A small audio embedding model, trained from scratch: waveform 16khz input.
Rows from block 5 of a small audio embedding model, named by matrix and row number. Rows with one number belong to one channel. Each number is 500 + 25 x the weight over its row's rms, rounded and kept within 0 to 999. All counts start at 0. Numbers have three digits each.
After each channel's rows are labels from the 100 clips, of 14976, where the channel reaches its highest value: "top examples" is what is common among them. Only what is clearly more common there than usual is listed. The data: notes from a synthesiser with random patches.
# convs0: expand pointwise conv (model.blocks.5.convs.0.weight, 768x192x1), inputs 96-191
# convs2: project pointwise conv (model.blocks.5.convs.2.weight, 192x768x1, transposed), outputs 96-191

convs0.287:517492506540518509533491516465473461486457512511445477524489513477459487502535510533502516486488504507488484489491524496513476532481491465500490485503508442513501514500506522475505500522494470527506497494493482463516461521526534491462566486445536516471469489472492466482519537510514505548
convs2.287:510520486501448495482514512497475488508532484519499544480472499513478546522554522473489527502500501501454518494498487502535474505515502523502512503478528509527526513465458518525491540481473535498506533487528498503495495510572509486524534544477529456548480443506524478506522497490528476468
top examples: bass register; filter motion: filter closing; triangle

convs0.66:487483462487513525502480495513496565495525526537506511536540523490495514491475499488470472485514515511497508486461529474433527459486486501437541497525484482476515447488509500497483518513477518488507474466511482496515470462516516547432521491507486442485506441504499508524495531480470481540
convs2.66:530496479473510512508478487518477489497533520527517501510522484501484499474478486514520472509510499489537492524499505458531525505465487474449460495530492547465537462508487467455496507463473445479511486484501436558542518507479487519458451501505498506517543477493486506559503477466495499485
top examples: triangle; no filter

convs0.495:503479488551460505517521467517504556529516503476459496505527491507460487499477478433501455495509511515539489522432518480500525494490519491486486490515447479538458528498499509498492507498569492484509514500528484522517486490530498498466508465457514471509510464493509481499522530508488519518
convs2.495:478482514517487527531511505482485490495526547493506510505519480478495507492531464493540493525529502494540502487511488539510545526477501543500480506539451522489462535492461498483474498484469507518510471506499472524484485486487491525479494459472477491586484488453501493540486487474516497492
top examples: triangle; bass register; filter: low-pass

convs0.520:516468495467490534511505479524523527487457497488520478517501524502534472514511494524499514494504461477537490455506486451493446534484532464505468516489545500492444511491513532509459498492506509484498552487515549517504518499530523530467486473488519500503456509471488498488489499519456465521
convs2.520:492507503485469491522462511555482492502484493493510513492503497526495513469523498505510553491514510487486517487508501505538486509541562491507467509480513482505505510449533532476499493512460526494447530497469548483528495453538502499526485476494490514484538514538499540524450497500526517464
top examples: bass register; triangle; filter: low-pass

convs0.347:489492469532526512490488544530512515499479489549495523511442463552504498517498500515497550561454514460519529533537498495513515490508514540498501482511478505502533511491498474519471499504501542450498503488492499491481503527440477558478478499510535460516508459516491506516558473497495505496
convs2.347:502534469545459513487489528467485495509518479531511500533467476516502511503507507478516504526528517464506496516497542432516504498517515484469427512489455472505444507552499447516502489522501493540486529454489461510520464528538513491493498498512488515510527472483468495520515531538496469516
top examples: echo; filter wobble

convs0.550:485463509454515539507483526536439493478534498497504485493516515548505535426503478482513537504470461499468531449475481480478511528511529503489503504499493489477490475543477504489531524477458453544463505504551498495467459562528484490518470552497542505479512510512518490530508518514474488544
convs2.550:553493497501472471382513490460495476498497510479515505484554495470520483513509455477515520495486489520557499488546492537536483470467453503514523526516505499521516458502495470478481511529529488514518475513524478474498478484491464489518508460535474474528534503479555535521479483505553505536
top examples: high-pass; filter opening

convs0.342:465472512463534455525470488510534510456511483511486483441483532475542512499465490499529540505507506511508493511480493460538507526476444498505540470460491480492526511508482488513477497534491520525523512537472471479496484481475519496498505494532464489520547484523439483491470532517500493479
convs2.342:497523469510524515471482512524440511497541508467504475505494539525502503516461514514505489499493497496518518510517465479531513536470504418528453532532441503478488452479508500503506487532458492544495477493521496477518517501464506492519508501499519513512513481487500550523508510464467480526
top examples: resonance; band-pass

convs0.644:500502436502480507537491496543497478527498466514533526453531524453488495498506477503477484505512559457499511541513468530542488498483509456465471488488524535504514497525520430490474491510505475489521513451508468506483507498540493499517472475457493520494519524498513503533541496515449500485
convs2.644:478497528486499518495531479485486488489495485555540489481449494499537528527490516501499479475512530522465489492505507499453499484544532526509504488477529492457470489532539525525489513495475464509513482494469484487518508499525455513574510512451484520511526538531527510476471481496484514474
top examples: triangle

convs0.448:454483501482498484487519484554508478467541512490494433494458489496565471511478510511509546497508498497520506480530491475469504504485525472556501540517456495504499470494513504506538493491514503516477522454481497502468523478535475504454514537515525434473530496491495500541511504491518485513
convs2.448:458498521506543504549467494487485512484464539513514487499483520475455529506489455478475459486521480484480534517476486489514518460453520473457522460527464514483514457526508509518467483501492512498517525512453445498506504496463535497533487484509531503468511566494519530440513523523470528541
top examples: high-pass; resonance; oscillator: noise

convs0.391:468450507484510483519486501479487479495497499508508514468498544535480500489496477457547487517493510446532550510493571526521463505524536493528491528509463458534504500515491439485510509495518499501468520488451525481482539490509471539460506465479476539529518546518504526501502481503487527523
convs2.391:517526496566472507492492471475499495511502546495501461451470464516500495509512506504501479528520483480493473495486508485537512526473508515522478499525498506468467527527481499544463510494527550430491477495510510486513475528500497496465474512507512495520522522511527511522542479444533480525
top examples: high-pass; gate

convs0.412:522442501515506512483482518494503519483489525498506512503536510486503527487467463518475476496514491534525526528494516517441507506484552523482499476520466510493486511519458503510468481490505569502463507512501542501487515502525430533460480494506513535467483484499492508503536468480514507537
convs2.412:516523468515486481491502526488494524505509483494472484480523496477504501521457496513527531453562490529512493507471517491479482509519457488483484554485503496495505472501497516531513450497500497465506477474526542520482526511522468510508499482483502471470476534524484460476508511446513529467
top examples: bass register; filter: low-pass; triangle

convs0.411:475494451532488520453491454511493510463503509436559503526510534488528469501552469471533501453475480494478532502524517492531495456536525514504490489488497492498497506485516537539512516498519504496463505487515504476500471534483535476484460462488544456495499489482504498466486445525502503459
convs2.411:505471484471505505476522451480497540502463516499514465489492493448509494544535529502514485498507524484515491465492538509517535511439518492519491484510503510528455489469484504524505518479482467519524515505515553519496538530486482537489484504506525508485521482494556559490507511512502471537
top examples: filter wobble; resonance

convs0.683:461500511504460476477476505594510512492440455463505468493506449497458511483508490547471463471511525533493538480493506466532474505534485503494497440470522495502515476482530512476494493526491515500458504457486479550502483514505468499532505485510472457492477531504503485537520506515550474468
convs2.683:526526499500494511559465486497492492525501489435514478476482484497516542492496550529543500496483447559546474453493497479505529490495481473530564499495494492499518492465503484471492498526495482488499474503468441441508473499523460499476554489532465489518511471555490515512497516537464518486
top examples: echo

convs0.302:517493501528470484519533502490505480526513528476465475492509526455508531507497498523489515499517517460491474484493501510518489449493498558506536506491486533506483543510496512512505457481481504573532459448490462537529520456463471456520493511522539516465484504518462486526532496497499538462
convs2.302:513457487529514493510487514528510511536481517529541478514497508535494525471466516496515534534476549501522505493510500528524524519498516478517470444513490469489492508491514531537526478547502537499498520508551491483506497488543473506495477520508476488480485508548491500438510471474504522496
top examples: high-pass; noise

convs0.280:489500482528476516522509520442527495453506495501526493524452508547523477504470486512510547501485520514502541474496540492513457505513506473512478497493471479491471472496496502499524480495527523517501518525535469509537512464506524507542541488520483466497528509497513506534529501517493507496
convs2.280:485488534498514526495484460522488510513518500495476486459457503468523508510505540505508505472563506490472473477467472478516534519498533470496554455481533485507495493461494504510515504508489528498508455489485501457499521453481500499513509521475472485498499532541508511490459494536496488493
top examples: triangle

convs0.726:492506513533508473520421506505489487490474513550524505495508531498494531479500485538518512523472498467486523486520524539511512495533487488509548470523485469443508503511467509471518514466494460555516532498531502449485525483504505470475516450481523502497543497505524472515513502545471482533
convs2.726:526477491462519468454498503509494507486507551476510535482486520495487498518479493502499537504506496493493509543494468459541463482453499526512471503521511499501513497504551531499518466486502504482448502528447500504477502542498522523495463528495503485504525505476507503512503503470536509489
top examples: high-pass

convs0.375:496512439515529507466477491528518485496516465496534481449438510503496502501530526496484481500506493507500498441556486508489507510494526501559514492463498537467530443529477508475523527503517514498497465510495507502528510472543530502513486534498460548540486519520530481504493502458501491514
convs2.375:501494498538512539495477468503524476531503514496533472530455493561484503535542544470489517491514482474511465497434488549507516527542530568501475494518478529476474471500533495505480465495477499503492472474524507506461517479518468508480501460495477528492487486492513519543464494490478470508
top examples: triangle; low-pass

convs0.687:467511449512506466520492530503533501474554472502518485497479530493500505556530536503478490514494507496481510463466519509490459459523490496497499510477513517517505482485493519478502501506507461463511504559495502489536488487426540489514561529470497514500500518502535537502479492513508544511
convs2.687:513501470503507490491496513544466481480514502533493456518477481525465450528551535482482519498497509474482469502516505515474479445518533508512516486532508503530445531502469505533515476498489516488485489525500514482502540483488508506526503496495491527502502534486476502517501462507508494555
top examples: triangle; low-pass; filter motion: filter closing

convs0.574:471466530501499466516495499557551475438502485548488511458480510551518504478481489510518545545516500519513448526456496469486536487523511476489506500492457509506492541527503480546475487533495474543511504500521477455535509461514507543485507474510524494501504503514496471489474518566485508473
convs2.574:534505468484550511518533499513489510486488509541533492466525490489483486485503522472495503528458496530543461521474494510520475496533480497514459523517478503487544528535498493539451521504484538527484515515491476507470504515508492503507527520457510509485436515490505478470522516504535483535
top examples: resonance; drive; filter wobble; oscillator: hard sync

convs0.570:508505504462477489507497515521545489477486485487501499490484503504531479489527475515528533493526476519492481483511485490476511472524496508499443502533585498483472500506536484493509522530486527467471503520527493482533486545508507544516508528520474506513509535480497497478510549495529530537
convs2.570:525497484504523518525443468510496507487483535512493513539489483538509483537502522513545429497514487532539491491498517488434482521460467496487502511470482514516476534520512503487505515449531509537518525508474534491453483502503537486501471516499483498488498491476501516527506521506468471515
top examples: notch; filter wobble; square

convs0.296:512535543479490496489472502485484504467463506489493525450501513490487538524497465532539474534505504538484526528498528563509492497487512489484534480529529507503520521516488552493505498474495539509520525510513480513525493467462527522532481456495551486474452487516508521491497537478506459513
convs2.296:507553499506511453512499567465446453511513518490471485515503520508528510533543529475532534487511487516496485514515454471528490477541560530519454513525506469455548469523484468562498488486516506514531530526492480533496465463476508531488519527504491514462496515537492500517505503539508510526
top examples: resonance; filter wobble; hard sync

convs0.305:468499519504509496523506492517491495521533473504475520514450519476522521487477520459505523507503518482482545484534489474475519499495492514489452491484479501523473476533506477483533538474498527496513508527511492488473483491503468497487497473482541445531449504522533463484464453493517515514
convs2.305:515492505501531455494472448497456552495477518479494488480479519478471500528491453510512536505543538502440530525451517495539477499483486468481500537513458472501501524472502483538484451507484497502511520492499494485494497477532465513486517492507504503460518525483560461512551463473445497538
top examples: echo; filter wobble; resonance; oscillator: triangle

convs0.228:487466487490489497501473505461465550524530479476508513478556505510496471486454497474502471470520510504527524463503505547481502505528494494485471508533516501529510486538515497521448471483468474494534517537511452515504480493499471461485483505534526484461535476478552476526513479504509495522
convs2.228:466470513509527500464486513532461490522487505486504518502463505505447515504494425489535510511506494480518487466493506538479500499442515544453523477524512519532484503545504505539445515472484449510467481525475505514514517509497490518500521490492503496468510525494522517496563483539461501555
top examples: filter wobble; high-pass; resonance

convs0.410:504486504474500485516529502499524539468542520514541509510500549515513532484476504504501540495500492528484478498557479500550479509513543470517487481509530550530498458502470481507483492468495439529494496453511476485475529505478472516481490491523495509488490474487499488481504520543502481506
convs2.410:513466500491488507499446521546509515480471488464484483496471482513541472453432523492517476496479522486554506525506534541510535485495503493507490501515500497488479503518487535479490488483552472488476457486474524532459499480520492494507520502518496487528482491550520468519495534523489510494
top examples: high-pass; filter motion: filter wobble; resonance

convs0.488:486496510459544534508506524503531494482491488491473500521503467497464511480531492495479576539459493525482505473522506528555476534496508527514501476528546515489491477502434551479507519503485460477507510488485507484500501551503516479507472459482521526521496508472480500537507455541506489544
convs2.488:525514525509514518550527512462483465445514447459497525477465463509533473493512521474453580467501512519439528507491513484539476493515499479549476496470473503545509527520519514515468469517545488454513497461494524533491526560548513515486520518465541492533496519519448485501513510518477517527
top examples: bass register; low-pass

convs0.593:483487503435483502461484480449474492519516483464487524500498497487515522534498483464518501488533530498478478499544477507483476537498458477487489494568502510509505504500491517503452466530470490526510493487504523535518545522465476520471536498502523509519518480547465500544508444533529471529
convs2.593:489514503503545491520485529484510514487514481516537537514481484460469518490475500511516501448479489526517514472488504581489514518431483513508508535525474502504450483456442518480481496447496501484484544489463463508511515523463540501499536504499517534521484529486509512518515481497505505486
top examples: notch; triangle; square

convs0.430:525486502492492480510493509495487522520495469519581445509520528497495520448544465478481529552513492500534508474479509490562520478503514472490569532527561536523532492485517489481563521517480449538507484494479510449509482541496517503497475540499506489501507511481523503459493487497475477465
convs2.430:449489495513490505519550518442516535531514494450492495468498511478508491506487503473473534466460495499479466489516515529478511515517490528498503512510470512492460449500531521516491534495497472518529470504452528496524455498516453465526484507485483491487507509547507513502461468506484498510
top examples: high-pass; narrow pulse